config.toml
arch = "transformer_decoder"
model = "autoregressive pixel model"
dataset = "small charts drawn from random numbers"
train_examples = 203450
image_size = 16
horizontal_flip = false
levels_per_channel = 8
vocab_size = 513
width = 192
layers = 7
norm = "rmsnorm"
norm_position = "pre"
hidden_act = "star_relu"
mlp_ratio = 4
head_dim = 32
fused_qkv = false
bias = "none"
qk_norm = false
parallel_block = false
inner_norm = false
drop_path = 0.1
positions = "rope"
tie_word_embeddings = false
init = "torch_default"
residual_init = "none"
optimizer = "adamw"
learning_rate = 0.0019
beta1 = 0.9
beta2 = 0.999
eps = 1e-08
max_grad_norm = 0.5
max_steps = 19600
batch_size = 128
epochs = 12.3
lr_schedule = "wsd"
decay_fraction = 0.3
final_lr_fraction = 0.05
warmup_steps = 3920
weight_decay = 0.1
Rows from block 4 of a small autoregressive pixel model, named by matrix and row number. Rows with one number belong to one neuron. Each number is 500 + 25 x the weight over its row's rms, rounded and kept within 0 to 999. All counts start at 0. Numbers have three digits each.
After each neuron's rows are labels from the 100 images, of 14976, where the neuron reaches its highest value: "responds to" is what is common among them. Only what is clearly more common there than usual is listed. The data: small charts drawn from random numbers.
# fc1: MLP up (model.blocks.4.mlp.fc1.weight, 768x192), inputs 0-191
# fc2: MLP down (model.blocks.4.mlp.fc2.weight, 192x768, transposed), outputs 0-191

fc1.83:526507519500503528519490472542486479503468493482485515490515507513469513518479544526542463488454535494490480530521493499490525480482460532518485480502510510530453541500481499506516514498497519511467531420471508501484512488504524510510529501534512505550492538534522497529478494493519513503506510481497515501485456506491481520531506546587516532476503445491514502550490520508524522501546482517523487521479475493462508475512509527512446562502514521524562504494473540503506477501495495488497460477527502461517525502510510484495492501497467532501505564522468537520518471463536510530
fc2.83:447503472528490490482504472503477522502537498520540487478519495480535542491530454489467521508534459506491514463497477509482502520519521460468509535496488541439535488502485513488471502505514498486529474554536496478504481483470479490487515501462505485508510462519480480435535521506476535475489475537485479501502527481533552484487493447466485500511498555493478483461491470509506484511465505493495514490516513520488490525470482487486545441494466476513448498523486479479487491503494513506508501484455548510479454503446474492511471499513528461489525492490538464500514542541462495488
responds to: bubble chart

fc1.385:493524503533491533496481489491523471483528500527496524443507506500509481557533509468466477444544485477496482485470452522449487475516463515520502506508487477482491504524477500522500513511465522484451450492485517473488510506524471508482513540437494471490515499512497518482477478491469484491497501515512500484522505485499506538513490463469475494512549497500530522495522515482485450514481519467475470518525577492477512501527544506514532466527492494497514502487507498509491562527494524484452493476491522481525478504499492510494460497544495519560473441461513515475481510501487428480
fc2.385:464529483512504468522501471478493505494466482477510523537515528494457519459485462495547504487511509472521521474556533511554496529494504513492477481497490476522476489465544497492502485493538485514521550501468468513519525439521499464558500488541505526508490503496505518503485510497520518510450504520496484496478513495463481464496518503526523485478525534491457487476491513529532502486496450523480534491488464513548516492472440481484500468449511510516533511563469506514533437506504504551541495501482499496442514505493471501544513490520506500472506487540509478487491480498500537528
responds to: pie chart; ring chart

fc1.741:532456500478511472476476478491472469494485488498516490471522510514503493495492508513530490470502483455485487434507511490513457532518514507489503487510496534484514500461509512474527507512514549529510555477486474497475529486553437507477493483498529452527509511535517490447492474524495542541515508520505498517505468444532527542489480514493500489523511498526554481476455467517503489502479466509508509483504517470512519536496518452540485494517518479520507515544519491501489463434450452519516498499502513483501505510508534515513504531503554460526484495508516506536557491455534481513
fc2.741:531480496560520485488525482491511509512475498511485573495506486492531469512515486485497506470472500476507535511483492511497484500554502469458508490474504519531501474487494500527523478515450482521488442485477487494484490525524496456483460457473514545463479519537496517520507502474487492435530507477531565472521511511472511502465525484498484494485531465471457476506472506509508466507519476496506509471552460498531490533482499514475466521551505480528536477498460497458525508521507522466461474503493490479552471539480473510515472532529520503497484476515526480481500488532498514451
responds to: flat

fc1.268:552500457534518514508506471524527551501507515500517508544514537512510493461498491454494549491505509506481482475554480448450512497496507492547474505520460482489512487489467483431498463476513550523479477475458465460487496488514503532473503528536510532514471507479510517502523500493539509465515487523513559499455512484506479501488491464508467477461475520504512483473493550479485521480493515517489512489496524502495481551462512518533485497509524501457515500502512430518515499522534478503507468514478487495517492509505529496524480510511466484506495493446477534496508463503478459448
fc2.268:484503506464467486504489545495494527460489451481516498485485496476532506539502502520557483530494500473510472499458531523495501548526525500496512515546515513522465523497479507548510500509466447478498507506546517484481522512535498472520478495454511484513520511526525495516480531529479501479520504510466496498483563530497529512495495528495546519508479492498502506540476479573489449543517504502504515491518496497519524501506453482475515472481481514537481496470502575439515471489508500518465499482472541514473486497540503495472521500477509488482495535509512480507547535452517529553
responds to: lollipop chart; falling

fc1.57:536496512505518494481541530504499522514453510505480487506511508487470489490496450508533501527510507459467543460474510492487518513517537488498537461483515461516512480469469505475509515464490526521489480491505476457474477477467492489519459522508472521510478473445494512507500468542440488497477458510529467525482498488483541504536511520535537525490512545503465474526520514535528508498523553491473514508530547489493532535508503469517494574487524516519505480494444501518503502539467518453525488529549496480474470542520503527508511495494519529511476542469458499492513501511487511501
fc2.57:526483460462512481446509504523529515524544452481516453499476526472465480513507483499493489530494542511459479505510493511498524537507516471536488529424521480494507530486508521464490511464534495481497493510477504541535500519502550506531524531499513452513515505484512486522501462501455526470524481517525495524468442499487508515519447468516523527474506512492491516480511485463523518534498477491516475499482501509504507435507518538510521461460499470491516549540504524493525511502518501531497488505458484499491473493446480493489442487505530493497508499525493536530452540471480515495
responds to: peak in the middle; scatter plot

fc1.583:493541500495435495512497564452499512494494544502543524437500524501512475504476499494524508497499529498512434475467484524483537518516503479456499477489545520475476517517473488533461533476484495488506487510482514461514531474528492457504524558501533499508464525506536479483499506512471492476540485469494479497463477501498497483512527459477467511494510517504502503480473486504490547526553514498495510514483477528501539493508523498494527517518500487506546511553461522459494500491488500536476506482508511527533470524519542493487530522474501505504503515439495554504498535469532448526
fc2.583:543471525489550496552512493477522536496571505461469497489499497495489516474495505510480520490518503516469537520530488479512474522519474503520486565507440496551510487453463485487502506499485476486494499481518466542515494476490481490533493471546470479520509497486472495492516507480524494526501484535562487512490538508498511499500531476516550529504494539488525476537545444529491459501495477516513471485561480509545499501481478502506505476522506498467502496471534473487481533509504472498508520511531492518489478539488506551505485480555529514517504483564461491476514496532502526503
responds to: bubble chart

fc1.311:494499505531506487504563516472541492570479545489459523514510429516549493532472490513519486481468538483499473515526519574499518503524517479505500508509495495486474476516485484509495483473438520467525466541522517489475537497507503516507477513505525511525457506476505467493498499475555506500467490540491508513522495486497528524513491566451546521484479498513512480486440507502489486496541480502500523478537491485536485503479536494553474500460539494492504441504508495511522491543486512527495515499529509522534524504522503534484520468478483494517497561504494489515497498510504502510
fc2.311:562429503475502526466448495478490493510532481544527513530458500482509525476492518562445523496493485472503502508479491473512532515476507467506497518459492486537507471517506517467495518540554523523479522523492459458541528472464481500506492470510502529512500456512505499525529502494475497490566511488492501505482484514516476521486523551534482507502483495484496543506527494497480452467499469500502512529480490524436521460513482483458497516494482513497521575511505467477472503485500485479543487502492524523482494538529506498484509525478479499505515529503516522546507517495457492526
responds to: heat grid; ring chart

fc1.409:487461480498466487491502495464490504466478507485497527514522480515528458497447527497506504549507510477521448516528493476536452500504533509505494488511516471521511494544507490480493470465509508489517541496504498491487470485528490532489491483482511522570519486466519552469509478549520453497476535504510523476504526516503542519535492501481529478447474488529488499474487442524489474470455499507443501460473516474463483489492486478537480512472487506492496486490513485494436502464499453542490492513439531500543504501485534525519518539472480487469525541486487500514526521520508495513
fc2.409:468503502507524501509488495493479463523546503474507443484490512468528492569503519488507487486495489475508516488500470506484467499554504462473480519477487491473513506498480469505481490512478464514486545514473526524474554474478493486516486485491495534506478518490503550572522501443509500498464524479492493530535476500494527497505528488486528507559533526470518496517524490410497489500511467499554513532559486504498523481508457496491519457508501460510526504529519497488525498489481522500474513506476475497510531458525539504498524452544498483457513498546497533488481474487484519493
responds to: lollipop chart

fc1.421:513499533471483498474508474472476510542474504447482497478513484513448488471479490509489491487486512502501487521511462475527491468504513477448507504522554496504537495505483463534477476496483486501510527498512507494472498522428467485512474508522500444558448507514513477491483495508510500453528508498513470486515471465499490540517448523486457488519485527477502495476548490516483531532477507499489535530499459499470559517459488515493539545492506509477516490472500532513444523487531489487527509480460492497481502508488535475503512547570514487503545497536517488522500523522479502460
fc2.421:527533487457517437489508516512477494532421500476494489516485466486484490509512473462510530508503498496477469513451460505529484480487491487522508455460443483510517502501459517509521441539492494509502505536537494541481488543558508545500450523493519495547474513461458540526480499498528504485500496502507483505508520567518482454495501472478467482525516509516568478511520492516500489499514493527470540475494527515510461490518532500522527496496510492504524455458511557498492492491509514482536476519503493511480501476516482479546500553517492498507491472493508488495513482490495516508
responds to: pie chart; ring chart

fc1.479:474525500498501510507527515487544536467509522522490492512499483478493506470489547505488465527514519510535505482515518480475503485493571536486490500492457487537498451497508540505485519487509490509450538561513493512474460501489494544520516478513516504496461516505514430475518510528486568495472493483490523504462513481535545546506544464512502518500499500474497466530469501496503486475473492513489505504479516471451542468512555523498491494510473543515521506518469516492483536485452529546486491552503521450485501492462498525477489510509516473505537477501522491515479473449474505514
fc2.479:539486477561486544478485439497485469521487476459492485504468477550489505539500496508505529500503510468429472503492485505484466522514458511486516512526545505454520538520515468491526474489510522489507472494487464508522524520473524491504474529508485497523555509520473526470476478492504443502530491515493489496562472504480467485493492534506484523504476492465511535513496461509505480533524503515498494517506461534521452519500432518497500522491546474503516485475501506517521464498525479459461522469485500534502503481533527486507495477500511512527506536485459513471515528533530519447
responds to: bubble chart; rising; lollipop chart

fc1.533:459469508484480514511510474483518495515489523504479557487514468528523458466492527499539467482490467525485485483519527530530532511493492485512502494526522520482506485503481512528498536509534512489501491493490505465530558448535497462527515506458563482495518521463496467466522497529505498483524515509552497501495519480524526483482528467498503550439519528533501516449491545593529508508519473505491461483502503506508518499506484484482490520542499480454483489532495515560531490515523504497519505495507542478486483519491507521519454536503491466513534493547517510513467534508514494515
fc2.533:538493526502536498472496496514494446511506515464516490528454459508498508504516529486499500500502511488465518550488428510475521502502485482526523510497492455515474442492541496498507511520479483540489493522500477515546490536497524497474507453489488490513534487500482502467508519519503492525496480535471504492516528536487515475534502522491537515485532484506461450550450483503490503453510510478496544525486491487486476516479495529573490485499457492463507574493499521452520475508534554521483508520537537479492550475508500491493470514499535531503496481470475467497494523529507472484
responds to: heat grid

fc1.748:466499529536477515533487472494508496529481520507482499501497532490537435505524470537469464480515501483483507478517451541433487463491487481494476510522492486527507482500478506496509491456527547503502506485490462480481487513484464495494513520475490500510502473456493508487488438524487487448506480518511519524488472451483506524483494509486497537548511530493545492525461515572493498561522494511479514472487475509516546506484532484453463529522480529498498544455494480542528516520538524479540523519488529499483518496500516508470511474522478520539488492469497511530477488471505546498
fc2.748:490521493503468519485496482521434492503487552497472505506519477505490437472517496528474494485501507480523530509526476519497490509474491481494502527485447475542478504499509540475508504505517535495537505503514492528528530476491496529499487483509480527515514486480516546510476532505485560505538471521458530482478517501487522502520503509498517474535522441511472491520459459471489464508486458469471482520488539504484499474481535485559520466457497493519531494512519490542457489510490522481518474520453538520512459481497576504496533554497507493525462480520493469501506487561504483492
responds to: one colour; step chart; dark theme; peak in the middle

fc1.531:517508495529502470500533472494485495514506507502501559487498484488476508542508507518495478543418475484480479456496475487495504480479478520494467480499527481493486479473479538498499490511514465498447486516549493474499526512436488530519459520470531514499510488465518529509460486542470476498540557487583453483522499481526507491477548517516540478467501479497481492533521513488501509486460528504484510494541503490493503484509495549517482512482490490515485509509500433478510512505449486510495457478500516515503460460502536497549475524500531489517511492500535464520520536484514524499
fc2.531:501528489516482518520490494483506554496494490482516471506508448481499541490502499494532522520507482469511484499505506507562496504509491511503491508509467481522487509495490494469498464451512520488486501496491467509526499497550517507528531497528491498500509530501498525500487496501467526464490505534524457458441471484485460443511542541501520531479473484493491496466477489530490479458477513542509471534430487462529534532480542494508509487473491508484445520485537512515453486489510463520501516470481582548427467475486499492488484497456520495504516504496502491509518460463527510511
responds to: heat grid; items: eight

fc1.150:501543505463465498473550520495528490493514572474500494537554513524487522497484498501512477505496498478505505548492472483494500489494496507522474468517448502496496498490513517485479476502537549488449477507473557487499539512470530511472506456517546499555460485504535510474518458492518515535455506498497486476519480467497532519535499510483516533490517508502512502532465478496517442517468501488497485527456515470507502475535494515507482510487467533517477498506482485528497486529529504512464527538462523497493450514504478516559480541504505522556513478512475459496511509512528446499
fc2.150:448524510459469519475539498514497518464520490463479494515514508495539472459510483515500441514497552514513444470493541439506483468499502504510483497497508481487487481517513504502502484488489501512504514501507516521494578493482519523475522508541515466496467518513492490488552511503461475519487511477488554522498541528550464502506520501520513492462479558552515508518503502527509486516453558456528486536521493497498493459559509550498505493523485474531542501501518525490487533478457501542498492497542484528493484539517480491508520492468514484497501502526509505509488471462530492502
responds to: lollipop chart; flat; bar chart

fc1.328:500511529504478496472542511509532491481510489497510507478546487513539496514504491491466499506502493488506498459484474515516522474518515498489511503495503502469488494555518516478554490485473519498443523511496514490532485474478489501480499531462499495489512511454483520462487484490516490542513480551541511483488479529484508560475498457489485512519505545508470541497494495514506509519499487512482471550509519508484506521493552488492540563529545457514427473509466478505521462434539475503504499521439498438525503482536540489512512529497470504527488477489486484474492524484465534542
fc2.328:478504524536508524469458512497411470493512540509539497470541485475507457519533480461517483511489491486540536552502495506483511517513492532467496479499471473553490504471500530519519476496505533526536504521516536484545508513464473489509490471502471481490521523476508509512464511502493500498474499512524464507449500444491495469513489480486453484473525531531460459480512501560490504471512506460505549473492512503499514519500519514506499493484510492474507498514512494541470508559524491488508506503516548474512476479484533498513488455516495498500447455531510490515506437509511485464
responds to: pie chart

fc1.643:516493538479503516520549546487504435487499506493447528485527515512506513495467518518470453501497514465505511501552464538483481517493528489448485499485499507508518518494500487459513519511534491443483536478464490468485537502492493490543511509538501518510479496481514460446436459513494504531527523541491438526542524497556505495514482468493515498482482507460502512512526486533484515507480478511507499470548489500479532461529508523503492509474498499519469491514486513501486482500482525516458541495500456535463499487514530470487505481500510490516538511519518502480510519531500424535
fc2.643:493480456500479492504500471473499529488471460488523506535535491516520506476500473504512521511493544476514476511491489501492471549495507477538505484494524399484539474525490522481491467506546506523545488486521501496497455491513453575449546506510519524501545512527501505491493501512527471487459494467511473472510487515531539455501489531453498472434482448494486469496534469522507495483514492460486493491481499482474481538484511496497453486508506515510499511509528526531478478478506478481505510503498503531516486487503502536506502581506490459501490513480491496478483541512508518524
responds to: bubble chart

fc1.517:484519518522528535511536520480453484445518506490477501456550480518497456493503501501513522494511520522513490481460540535458512476485521507500497491458527547473509493495467514462475532458533535513498505511488485500492512471523495492498494534547549458491475509433542485485509455524465490541481481544521493518533524473505474498499537508537491520484526489535505494556484474483498458457519552545485490501498495500508532521518503502499502528508535515509494498493492530538487482463507523535516479461517508509491468513567496516491470509523509508526551537518510496518511505470508478512
fc2.517:493499521487523498521473541490522462516464540503542508524488483524512464540504503471507530506489486470519480541520527486517526543513490486530508484555467496540510482519487487523505480482483504460473494502534510497498502470520520477484469482432519517471530474507446526519468521523491501493537520481464487505513511508499512535497505488490523483533495514475479498449502535497556511487514445498506542499509512498507454516475550530515500495497508469473496517456495510440512517493541488487458511509479499518497537491504460527446529438516493510505500513553498496462501538558463505498
responds to: heat grid; ring chart; pie chart

fc1.175:497506496505515479486479550471491499504478519516501500519482565523480503505536491497469449481496479476475527515541465543514487495452487514450481530537479480531503517497484493456470483457476449499451537514504524505525478462477471501501545539489504536524496503515475488499532484503528490468480500479509512487511507483464476550502551496520509532519505488516493491520499521497481481486470483500478519499562511491477511446506424481513502501433489508479451488495499482505490480509520445489475519479483454497474521522487520509475480511486488516502465508548494543535530519500504464480
fc2.175:514482525471504518508482472508536508491490525517509530472463461493523482481503540512513522483483494492536495529481531487507533560514488508549501483502488479496492491517523550482499475494495543492497492469530530489490484538506527548512466504477547469471566479529500501548511473511497485480495489525491495509479502486528444480497475511464502474508493518516460494483482479526560515491508449543483519488453523499517479554480508503577519523521506495537480471438492514470554516467505522525534490499502501505507464484487484532481498521531452492525525492489504478483452514512495529499
responds to: one colour; radar chart; area chart

fc1.679:513494472470466500492505450464531525524465512453483555504511521499492442514518500480448466536503465511514522503522474514485482492484493519459480505537488479499506497518516501480518502475496484518521510502485492493545508480517398469480546518510518475515494504482489504517531503501493508471470505484523535492487508467482505513485482505501473570530489516504487481545446489495526488461507449500439478527517531550486518500501492490560528516519517484461506483481472470481502501516541494507492502476512499505503502510485515539491478481481483485555454487490496512543515465487473520458
fc2.679:512480527448521511530473499524516527499515487508515553511551488513546500486543480504494495512480503514478507462491427464510510463508475522497455517533494494491501499485519535486515481491492531525533516513485450465472509543472523477548445528513499488501468498528508481504549460507518512476479470489495486519472532500526446503499494529504514447535483478525478500479497489529528479512537514479464506529505505538528457548504509516517514502494441490520472498468518553548523472481471475486514488520521501491502480481479488511470491503464488486522476467469493465528514503469521504544
responds to: one colour; radar chart; line chart

fc1.466:516524477528505489477505463508504507483546505502511525506539475531472455476518540507506489501507491490482508511492493510452501565491456486443495486524524538450474472531486519464485503521497457508474512504496507465506514469532451526482485496503544520486520539485480532480451506510508538475485481508531495490508458456521492497506496499512499547513485535504560503535454500512494487471495510516469516519501552474496495523483495483551469542501555516508469511475518465491513482523516499503487475486493458460521515515505497576466504552507499504518463516471500490529522509509478532479
fc2.466:526495506477494514433498489515497494508508565498499497494502508498519465513511462461465523503469487515554487511503509509500511498505483494518487498465498438536512519511507496472521484515522563486519489476524504496521495547522459512484540572493525499455550452529518489542522484504492513498486528526505493530452504506531492515500483500499468511474513437476438506487472515487561511467534458489479485506467494521525521532506503516520527509503488493511496523475512511494497540508480497457519529503460490516486526449480538490475497508506465473541524503460456515506464495517531519506
responds to: one colour; line chart; rising

fc1.414:463494464570498484510494533487480505507526549540494518492498495512519500504499504561506522423508492482494494520516479550471460519514502530467454481483487470516485477519515510509526453451528502490513496460543497492489482490516514519510532497493497488489473565498487511523509469509494467501508508481515507485515470502502483503441509522492513481510485508544505530508535484505491494546499501486480478468428472494513510509510439545504476495488495532506448471490493519473480495491462494504522500548464517532523476550471534459502506530469513471524460487501543483489518514510477515522
fc2.414:530542554469477514517534474475499508505472439526513494532480488509445487523491478493497511512514527520497523492538542512519545488468508498518524498524480500486482522497500482515501517535474520498497497495511468474540464515514500445491457506536510508458495475528527491477500517512503518498553513546506519523465560521493517521489462486497508467450537520518481435513465509500504497490511552518505515521476540494527502497525544461493527530537488507524512523518498521489497513532524502477417438475522483499481500508525484525500479535506510514491508503451483467520501484497511467517
responds to: one colour; grid lines; radar chart

fc1.613:486496472466491501518451523510499503513511476510470520541485529472530530492473554464523473502521461519493502496533505548475496511488491510469540488506502534493514480481513476479496498513498507482495537494467513494512538503518484482463509479499438510538504527501473493483539449491501507484563517538546482478503536438519520512489498500514505479491485453503542480511440530549518498492452529506518549460479495439483526490507471495503494543520524481521447488480510474505484437498510494524489469486484491479487512526513520551475493531536498460520480493516479487477514518493519514515
fc2.613:527497472539549457511512515531514533539527470532513512495512476517526498517519509498486535491499502461515494503483524497506483540518453493474529483494526471535544507519506529498520517496478532510485477493480510481542490527532471483502540467511508485493480501480487515507470501498495533529504521510529469481458492523483497504478484498499528486532519476519474483499459523477457493529538438470488547508508559501517479513480506459519531474548486518499525484504489502549474500577519520483465490480535505521504505538465441425475493531479530487492475481484503536502508502541500477509
responds to: flat; rising

fc1.12:504486536493511500528497490491501481475527499529517536497525463499536530502478563483499479495506544518533482483557500538482501475487514458437535498473517519485543514454538479471506480460506491547472469499458492549511477473507517490471494531497506527521490490466524470484504470511466521490520491518551516450545497527514466526511479489518540471463532527496473522498516521497518484535484522491515538501512495497518531526524511523515435519517491505492455480525518511548521461517495552478492502467514525547460479528519527514481494489528497501509523495494505502473516458503483497515
fc2.12:529520501486494465501512482530519518498484472513484511516506461542508532571492499517497517497489445477444527467457506496508494509569456527518534488529474488482477509542492502496545494522484519482493503515490518474533500506482490504489475469528520514466462503516507544565473542476503519501494507516506505473490452482506542491472480471506499489515494512510516496510490495484488488504516477484500527499492524505459476484501523476482550495538505487468529500521491492514503516547534494560466510483604488497486528526549447504495515487525512475486512485463494484505480487524515453496
responds to: flat

fc1.667:522512501511492457502539466461517515500476515527494492524511446487561484511497481520503498517490516479501521484534488507486503498500505464488543467505479467552482456523493461444476528485488497487484540519511478524499538483493504527482488463490521487526444536473483512516525496535491491487482497507501494492516522500546451517529474488440543488512457473505514497522477515486486485471456498522462481463464485484456501513515521477517490512532490566463493471478510480517483534482499463476457538536506525507531456521486524499510541508475453505531515557517505480510474502486502522515
fc2.667:475482470518499480530506553502495530454508488503516489460449560453482460485459489482481518490482460520530498548490446478514537508471513480496482485489553521480475494516532531543505502463500522511520539544480495523519529500546500472522491503485491509482510471525497479499464498493532510475537507456538474504466515495521557493490504483504508513524485509487474475493522522524500499476512504498486520523476514529499501484456499506462465465463528530546490515516447539493500497491484513508543486485498464521524520541452497485532511515528529477494482486500493502556514476524466518541
responds to: lollipop chart

fc1.370:507490503497492489511468514484518491486480504502533514485488511498495495452528489489511470490480476509497516488511535490506480525469509540488520478503485528503468523500518478522482510472546438509486528528509474497514522495490535524491487485494472554496472513509467445477569471483534513516472474500495475471523501492518520483493551512543456561510511553512537518483531529498475463502500508488510461495530489522467498464465453458497480494473509450494469505519513516473473526493511461459458497449529443520471482500486504526467507516494471522519491495467545550472483474508502474462
fc2.370:511527464524459537518513489441501526504440526517457487501487474486498466492506520568505511496521561518486512526444509512528496470475501509508521511491518519469482495487495493487489493454486509469505489485526532496456490487479486509521539540478523453508538559512461485522498495505509473478476455497502475472495476493472456473507462491500538478445490516549484504550549477494476522512496492514483494519464508495499506461511481468516504504526505503480459481508510514489528516498471467533532533507502535488480496528475470510491526466467496494500493472498548514451518455494482514529
responds to: heat grid; items: eight; radar chart

fc1.274:501557504505474506465517513457475522464508523515495480479530544503492519474516492492506513508509488497504515500501459510504506482525532499413484478478498487488512523499453473469483492505499516486504536494492533501480450569501496504496529508512538495525454502493520501509462445519490506533552519540518503477506541470524517514510497507510485510431497424466514493493443517524475468507498503511472467523498454494481540453466474489478492516458492498460490497515526473534520482523521472473470530512502524510476513486497507504515480506496488513538478509501519460505542527495555508503
fc2.274:526455477481445520522525516507528468471509515487502524523527529485473538512512486495446470510510456491482535492494537514524472490449497517524507521489462481504522506472501511498489531509517476462491539494479510529522516486498509485523529493583539482498459484518476460474518497483490472503482490496523532492509507462506515442512511499504529491482508503493496534524497495433541477511454506474532506489499441544520495476503506472530526499514500479512563502524513485507469524520491505496511516498499485519466488516479495517462501486558513535521538481526493506524524429522533507542
responds to: peak in the middle; bar chart; lollipop chart

fc1.426:481506527487519524496511528520534459510556488451507523504509542511446482485484499511490522485479487511442532479526495468480527503509486483482495469499518507499512517504487460514480511528528510540506480526474500496484508490505527509504500461488498475503486504495549464497568475515554537520447502504524427509509458468511516515505538490515487518537535495544553545495521503474512518495488469512496520473489509501449484521556484490451517532511536486459494512514481489537480462533537473506478511490479476490484495491493506492497498505464467508491503476468470499518465475562462490496
fc2.426:504490499520476489479526458523508533509467482475440444473484553478471521497535506503479483478519469473515489545457506515510502444483495483514491533495468502512436513466531466496475524499489447497500515513491506508512503498463502492508496524551523482506520500458499494557500554455488506524501486532505501472495494487487459455500452506529504548490482467486497493551480521527538493513467543491541502452471453472520512478478512491538545465477493514473477498494526497494479527492509470548505462515526534509482485483523479516531496506498511514498507483485504492510547493502525512526
responds to: heat grid; items: eight

fc1.754:509470500466475516570500497491503504493501497493531502542496476484495476477473503532484452505491480456488509474488529510445477486454517489463489489518472561530540493511509471483501517517500488468468537524476470503493504526517541478492517505551528492496456526533508502483484488517483544465485480497474462482520497455509558510539544488512500471519520472503515477518486531503508480520456535496503547501462513473432539466517479486488498523552530489494483470502496492466531497506496487502477470511518528452504520494545518513477505501506509512551548525516508512528528514478506484471
fc2.754:494550495541512544500533502493462494489521600519516484492492489481472414515467495507537538480500507559532502497510434516462511492469507505518461445520520461528503490496463504475522477500473508538491528520509489518536516452479467516513510529520491503514487475513510497507451463509504497495492488488494528505468519499507477492519483488530532505520494484484477459507493519518500517466506460504480507480474471507481551518499501535482470481515481523472531475482508502562457501540506530483507492528489474506505517500476553478504496500474531502496456505487492498499499515496494551494
responds to: peak in the middle; lollipop chart

fc1.511:541463512550482507533524453544462511441520507493483513524473531518467475511513492483488489490518485489467515529502523540479499504473514473457501475514525442501488489475517486484500468499453507520478445523513485515494476480504472483499501478513503494534493498515518507524506485522530542459496468505521519478507491481485516477511469518513467526500526447508506512508473521540552427442501485504519536463513553526502466516468462461479507515540519522437477478516498457502488503477511467497517490536514505518473468490490518538464488520496481534498515504519505518499524538522484497494
fc2.511:488542511509544511492515568494517485490487508529559499498496505530529632514479475537569510483500525489500508491518476499501490499462489496505487471500488475527529493523483530494508489501530474483514471503504516492466515504504527514522550458496518498494515514538467521470493472520507444516470514515487513525458507498478539493510522487452495502497482491494528543510538489504498499460528467493499542529509462491504507512565527491527489488493538519523504470521527510481501493499485513496513519507523512560511474507540456475484512511515511527513503508506508495460464509477483479531
responds to: flat; grid lines

fc1.329:498484493531459489480490498506474501496502481474480496514487501510547504483506517545477484487492487456464477557463483497501521493437487550513507481506486472473471521468526460510501477531494467499487553538460495519505532445504536501483522516491507472505487515526527491432521497536497462519469463487509446475518499495489492536507529484497489503511568489507523487495511538485492513545471544479519508516497486515483550467500510524555501485515453490513496505544496492525487472474477478555479491536510508483558496522528514482484473499489479491521520487527503484513518476483450466509
fc2.329:515521547503514487524494517460488516512480532530534490514511497448509501498445470500556521503521536475509478519481542471496516475564512488491524505505514547482550491538494516435505500510493490481521499495520493464433494532513511508444473490495481513506510509470506535524474420537504495530509473470485551506483480522497505485514471507493494490488541461504513521478505491512494530493502484529506491505488529530504492551510503512447457536502525518482518471462487484497515487529491504458509539510480482469482509478458515513459496483521523511462504504445512475492497542488484476481
responds to: bubble chart

fc1.149:516529517537505486512589503463465505501526545538488552480541480503486458556520503472501484478526443452483483479481511516461530452468513467517496505473534484469505491516485500518506537515485479478479487526457482516528514490448499498508494456527468508529487517485462454488521488484536541510504500503551483524470511508457522527512516488510511512486548492477462502522508508476495491506489484498535516482517497506523527473496476493478482489518517454484510499502525453506523530534483540507493527534494500463499505538497526460500501540537487532476488508524506491514498475510468478465
fc2.149:507517488453465511492472509506542552466475518444510474534505478491497509482472522525519505507514488482477469513497493493535482538488497488472491535524481504485494511510518517493541474479570476482522469477524500509483503491490527558454542558489507536514509536523510472516512501510500506466471507488486466479494539500509449510527492487457527521476466466540486513454515495538485540506484506525455482474451500495513473515478558478530515523469512511497479531452517546501489510472551483481515509500465513471531483520486489534515498501448492476498519497512488518497475503512533495548
responds to: bar chart; stacked bars

fc1.638:498499497455507490485512505483502485493509568507471501474483537522483501521515531488455509516517499471471519522547471466451524498462522520511481487501501467520508473506476479440475525532493508461452483489486540530485456515482508508465511459467474503546502523508483498529496494512493489460494522510522517540506494517548512476514499543555482480506524516497514500529516489489550497502423499531469515501517511492451491487483500495474488507487489494480522549522506480514466484549522544481472509497486494500495499508485490489483489498559469510521491506544484476518483559560475493455
fc2.638:463480491501498511486529504507497509505492458530536500485522504522494503464481473522533537489496558503514461531521492501484486508497520492523502465525519486502516487508503524492548496501509517540516473494531478467464486527478482536515517491457515462495536509530569507469513521522510510480503520517481466469518519516547459541490534512438516452449470468525480530499482473556509483494488493477468480501501509460536476516527511530499457490496510532494487451479534503527468485436473522519477498457501501505497490516558504495518496552485477470514531507498503476491491551497531516523
responds to: bar chart; items: four; items: three; stacked bars